Weights of a small audio frame classifier: log mel input, widths [128, 192, 288, 432].
Rows from block 5 of a small audio frame classifier, named by matrix and row number. Rows with one number belong to one channel. Each number is 50 + 12 x the weight over its row's rms, rounded and kept within 0 to 99. All counts start at 0.
Before each channel's rows are labels from the 100 clips, of 14848, where the channel reaches its highest value: "strongest on" is what is common among them; "lies over" is the class under the peak. Only what is clearly more common there than usual is listed. The data: tunes sung on syllables by a formant synthesiser.
# convs1: first pointwise conv (model.blocks.5.convs.1.weight, 288x288x1), inputs 0-95
# convs3: second pointwise conv (model.blocks.5.convs.3.weight, 288x288x1, transposed), outputs 0-95

strongest on: vowel: /e/; consonant: /m/
lies over: /e/; /æ/
convs1.140:57 63 47 57 50 55 75 57 55 74 51 52 33 40 33 51 45 63 53 39 45 35 49 45 78 53 60 68 72 33 42 72 43 63 50 39 40 45 56 53 65 47 66 60 66 70 46 24 39 48 18 53 55 63 34 49 25 68 63 53 61 47 62 46 69 66 69 49 41 58 53 30 49 59 53 40 50 23 43 34 58 43 33 49 48 46 99 29 45 39 53 36 52 43 37 53
convs3.140:59 54 45 52 55 71 55 28 60 60 43 47 54 38 66 39 42 75 64 51 48 36 42 44 84 50 55 47 50 36 32 55 59 34 53 53 56 51 22 58 42 34 36 56 49 69 44 54 38 58 38 34 34 58 53 68 52 45 54 47 78 48 56 08 47 47 53 55 63 40 42 39 41 85 45 43 27 48 52 62 32 73 68 38 55 57 50 62 67 51 46 51 61 35 62 60

strongest on: consonant: none
lies over: silence
convs1.192:51 31 45 46 62 42 46 43 50 25 49 57 61 42 53 36 30 48 46 51 32 56 53 24 50 71 44 32 49 42 55 57 64 35 40 40 35 56 59 60 41 25 72 42 48 43 47 63 36 52 48 65 54 61 57 56 53 61 41 37 39 50 50 46 54 55 42 23 35 69 46 78 42 65 34 53 60 54 56 70 36 52 31 44 51 44 52 56 43 60 57 59 53 49 43 58
convs3.192:52 62 41 46 52 37 52 57 47 43 36 45 37 44 57 54 54 62 36 57 19 25 53 64 38 43 57 55 71 46 53 53 45 39 57 53 58 43 31 62 38 72 46 36 27 39 75 34 55 33 49 45 45 59 45 40 22 36 64 40 48 38 59 59 54 45 54 40 38 50 16 32 41 56 57 49 60 47 64 78 63 51 60 42 49 49 58 59 47 57 50 56 43 60 49 65

strongest on: vowel: /e/; consonant: none
lies over: /e/
convs1.13:50 49 66 54 56 56 60 62 57 56 66 52 52 42 53 52 48 66 40 39 37 72 56 65 37 47 44 47 50 60 40 72 59 38 40 57 69 27 50 41 75 45 51 51 52 65 58 33 47 47 44 59 59 78 53 49 41 31 45 41 24 49 50 55 51 49 55 60 34 15 56 46 64 44 46 50 48 49 53 43 48 75 46 51 40 46 46 40 34 65 60 39 50 55 33 63
convs3.13:41 55 46 45 54 55 40 63 61 57 45 58 55 68 42 43 42 32 58 63 52 60 50 21 49 46 46 36 25 35 41 40 39 42 33 57 61 46 35 39 66 45 58 44 59 49 58 41 62 68 63 54 33 33 39 66 50 62 49 45 72 55 55 43 52 48 29 39 49 29 54 37 46 66 56 35 57 55 23 44 58 66 59 58 37 55 45 52 33 62 66 55 41 52 27 55

strongest on: vowel: /o/
lies over: /o/; /u/
convs1.221:53 56 56 39 80 29 40 31 40 59 50 66 52 62 50 62 45 39 70 51 49 50 37 45 46 49 50 68 61 54 70 42 51 45 47 61 33 56 37 46 57 51 10 51 40 44 42 38 35 57 59 99 43 50 61 47 40 49 33 74 51 76 50 57 39 40 46 53 49 57 59 43 41 65 62 23 59 47 46 73 33 34 43 57 41 43 30 59 54 59 45 54 35 46 37 42
convs3.221:34 59 72 56 44 61 63 57 46 51 48 47 48 43 45 44 51 48 43 41 29 55 42 64 48 58 38 74 42 72 50 42 48 51 49 46 47 46 52 49 69 43 47 58 59 41 50 43 61 56 60 41 36 41 29 47 32 74 47 57 37 35 51 57 43 40 52 54 55 68 47 53 58 57 45 64 26 65 57 68 40 30 55 42 37 43 64 54 62 65 51 40 50 50 63 41

strongest on: vowel: /e/; consonant: /d/; consonant: /b/
lies over: /e/
convs1.271:56 57 55 48 65 45 67 34 59 45 51 46 43 71 39 41 50 61 50 52 38 40 47 67 40 37 47 47 71 59 45 78 60 44 38 32 48 37 38 42 64 58 37 44 39 32 37 58 52 57 36 55 69 42 46 44 44 45 54 67 50 46 57 45 41 40 78 56 35 51 38 59 57 51 49 51 40 67 60 63 50 43 47 47 42 37 51 43 34 59 50 25 51 51 77 38
convs3.271:35 51 61 30 63 64 62 30 48 43 52 45 53 67 54 59 58 49 53 54 42 45 58 54 33 45 51 42 47 57 65 47 55 33 44 40 48 57 83 61 42 64 65 36 50 59 52 53 67 63 55 64 55 57 60 64 72 36 44 59 57 45 41 70 60 49 41 08 55 58 83 41 35 38 41 43 63 66 42 36 58 52 56 54 47 31 53 49 20 54 49 28 37 45 28 52

strongest on: consonant: none; vowel: /e/
lies over: silence
convs1.49:51 33 45 32 45 54 57 58 55 49 43 59 60 51 57 39 46 42 41 49 45 60 63 69 61 47 48 52 33 60 43 57 72 66 69 47 52 42 52 62 49 78 38 59 44 51 35 42 59 65 47 63 35 57 47 66 40 49 47 53 59 67 31 72 39 68 24 56 46 70 57 61 48 64 52 47 49 47 60 44 41 37 29 52 52 56 24 66 43 32 62 65 64 78 66 55
convs3.49:51 48 38 55 60 43 61 76 64 41 53 49 34 44 36 52 53 61 62 53 55 42 47 66 28 66 66 51 51 41 55 40 43 60 50 58 43 45 41 65 38 40 59 64 21 32 42 32 48 58 66 36 33 73 55 52 54 34 49 55 44 41 42 41 60 49 44 56 59 37 61 29 56 44 38 61 23 45 42 51 48 47 62 50 43 50 57 50 34 48 47 46 45 70 54 39

strongest on: reverberation; vowel: /o/
lies over: /o/
convs1.97:53 55 56 47 36 46 58 54 49 27 47 47 48 45 41 37 45 54 74 48 48 36 59 48 44 38 47 44 42 49 30 33 55 59 51 44 48 31 35 46 56 49 69 59 42 56 42 67 38 49 56 47 40 38 35 55 50 48 68 51 59 36 68 55 60 39 59 37 42 52 44 59 38 48 40 64 73 54 36 50 38 38 48 52 28 56 44 49 40 57 47 56 25 55 63 60
convs3.97:43 59 56 49 34 64 42 53 35 39 31 37 38 46 58 34 64 43 52 64 49 60 44 35 62 75 68 50 46 60 71 39 51 45 56 29 50 46 28 56 09 60 36 52 34 63 48 48 39 75 47 39 62 55 59 50 46 69 33 59 62 53 58 35 52 45 64 47 52 53 44 48 52 49 43 43 50 48 51 47 45 37 54 37 39 50 54 48 58 58 72 43 57 32 42 58

strongest on: vowel: /o/
lies over: /o/
convs1.283:46 67 30 53 61 25 69 46 60 54 67 51 45 40 45 25 41 61 64 58 19 65 38 50 50 50 52 43 35 39 56 61 44 51 53 37 42 59 48 58 50 43 57 52 48 47 55 30 36 37 56 52 42 39 41 62 55 61 47 50 66 35 58 53 36 62 36 38 52 49 39 52 42 66 64 51 54 56 50 67 60 52 70 42 50 58 54 54 63 48 59 54 44 60 63 53
convs3.283:55 55 37 52 55 69 42 32 55 47 53 50 40 43 50 63 76 47 52 32 36 45 62 51 48 51 37 47 58 53 54 52 41 55 57 56 60 44 20 33 53 48 52 44 59 36 82 49 45 33 63 53 32 50 56 48 45 28 47 51 69 41 56 75 36 52 56 32 54 63 14 46 61 43 56 30 30 63 48 56 34 49 57 41 48 43 54 49 84 43 64 63 64 43 55 42

strongest on: consonant: none; vowel: /æ/
lies over: /æ/
convs1.14:72 28 47 42 47 66 36 53 43 36 21 60 47 39 43 57 48 41 31 45 57 40 43 45 50 39 54 46 27 39 50 64 44 39 52 53 52 53 49 50 59 75 41 69 40 48 41 51 50 37 38 30 50 42 66 48 51 53 35 47 65 55 65 46 49 60 52 43 37 74 57 41 74 59 46 63 45 62 50 57 59 43 70 47 45 51 66 55 40 50 52 42 63 48 70 76
convs3.14:52 40 58 33 62 42 57 56 62 47 51 69 53 48 47 41 68 37 53 53 61 58 43 36 28 50 38 58 56 37 34 59 37 48 48 34 62 44 48 62 69 33 56 82 65 56 43 38 41 63 77 70 57 35 35 40 45 63 38 58 46 48 69 46 70 58 67 58 41 43 46 50 63 29 64 77 51 53 58 47 39 43 47 55 41 68 51 50 49 34 33 45 56 61 44 57

strongest on: consonant: none
lies over: silence
convs1.4:52 47 33 79 44 09 63 62 57 59 11 44 42 26 64 60 53 58 58 68 45 51 49 60 22 42 61 47 42 50 50 41 48 49 54 49 48 44 40 50 46 44 47 36 47 64 56 47 63 57 40 81 55 42 35 57 50 41 41 36 57 61 51 24 43 48 60 59 60 49 53 84 56 70 51 48 51 56 58 45 48 54 40 52 47 51 15 28 52 44 72 53 33 47 44 54
convs3.4:41 45 53 48 58 41 46 36 46 39 36 47 59 50 64 40 49 45 63 53 54 42 44 58 65 59 57 49 32 64 62 52 36 64 46 47 64 51 78 32 46 98 64 58 42 58 47 48 67 49 43 29 47 50 36 44 49 53 50 64 53 43 61 31 27 63 66 45 55 53 39 38 45 53 59 56 58 58 43 51 56 49 67 83 41 14 69 39 50 46 62 35 52 77 57 34

strongest on: consonant: none; vowel: /æ/; clipping
lies over: silence
convs1.191:33 39 57 43 53 68 37 47 38 59 72 33 65 23 37 52 43 45 42 24 52 48 72 52 50 61 47 58 61 51 51 51 33 42 70 54 52 31 86 53 60 47 52 51 52 44 45 49 47 32 67 55 51 44 52 51 50 40 42 24 39 28 70 59 42 44 45 47 43 52 50 67 44 45 41 39 53 53 59 48 52 22 33 64 45 21 67 55 46 56 72 50 55 48 68 44
convs3.191:56 52 55 65 67 39 58 42 30 61 45 50 63 44 47 57 63 39 64 41 41 51 31 33 44 57 50 43 53 61 49 51 35 48 60 40 60 55 47 37 49 45 65 58 52 68 62 38 47 64 59 46 47 52 49 31 65 35 63 39 59 67 30 26 50 49 57 40 47 38 41 60 52 60 60 58 62 50 72 40 47 62 55 60 46 37 47 60 65 45 60 64 53 36 31 53

strongest on: consonant: none
lies over: /æ/; /o/
convs1.67:50 30 56 44 27 45 45 40 44 59 84 44 62 60 62 61 30 45 79 52 41 38 50 38 14 58 51 36 49 43 59 56 79 45 24 38 49 48 41 63 63 61 61 47 53 45 42 51 63 60 28 52 33 43 51 49 43 40 37 71 64 43 37 51 28 59 64 36 40 31 50 36 44 75 44 38 52 46 51 51 55 61 64 61 36 40 57 48 52 52 38 56 51 39 61 51
convs3.67:48 62 22 43 62 44 48 58 80 54 58 56 50 54 69 58 41 66 42 46 48 58 64 14 41 34 53 51 61 47 67 51 60 45 49 35 48 58 30 70 60 34 49 42 57 39 60 59 39 55 52 56 47 49 43 58 48 39 37 48 56 52 40 40 42 50 52 15 36 44 51 50 50 49 22 58 53 56 31 61 54 46 54 49 46 29 36 51 55 63 53 58 67 58 53 27

strongest on: vowel: /e/; consonant: /l/
lies over: /e/
convs1.118:52 60 73 19 59 49 32 18 51 38 50 34 50 62 56 42 47 41 64 41 39 61 56 72 57 40 54 42 57 49 04 75 55 60 58 57 53 48 45 65 35 37 42 46 45 38 56 42 49 46 77 58 52 53 49 73 34 43 46 56 59 43 41 39 65 56 34 44 53 49 50 60 53 37 47 48 57 53 38 64 54 34 41 48 61 70 58 57 72 47 59 51 31 60 60 48
convs3.118:58 51 54 49 22 61 57 75 42 31 64 72 69 47 54 75 58 57 45 63 53 38 52 34 42 74 47 44 60 57 76 61 60 32 49 72 49 46 30 36 66 45 46 57 50 67 33 51 41 58 63 58 43 38 73 60 54 65 63 47 62 41 43 39 46 43 31 53 32 53 45 41 53 69 42 53 57 51 28 52 48 47 45 74 39 38 36 35 71 45 46 42 51 47 47 52

strongest on: consonant: none
lies over: silence
convs1.148:56 38 67 58 58 53 57 49 48 26 24 53 49 43 36 72 32 39 47 54 54 44 46 61 50 55 51 33 52 58 49 73 45 65 38 32 46 43 44 58 92 41 45 48 43 46 50 39 27 38 79 56 48 49 56 57 54 36 52 61 30 61 43 30 62 58 62 67 45 81 41 42 26 84 71 42 50 46 57 40 53 71 51 41 39 63 77 39 36 42 43 48 28 43 47 56
convs3.148:40 53 62 43 51 43 44 59 41 30 51 46 53 32 55 43 26 32 63 53 73 57 57 36 48 52 50 51 54 61 50 50 52 55 21 46 50 39 31 38 41 54 46 59 48 51 52 51 36 22 53 45 50 51 42 26 28 50 53 40 53 59 49 59 46 41 63 44 41 66 29 44 47 24 71 60 66 45 67 50 49 54 36 47 43 39 53 55 62 36 44 51 73 58 41 54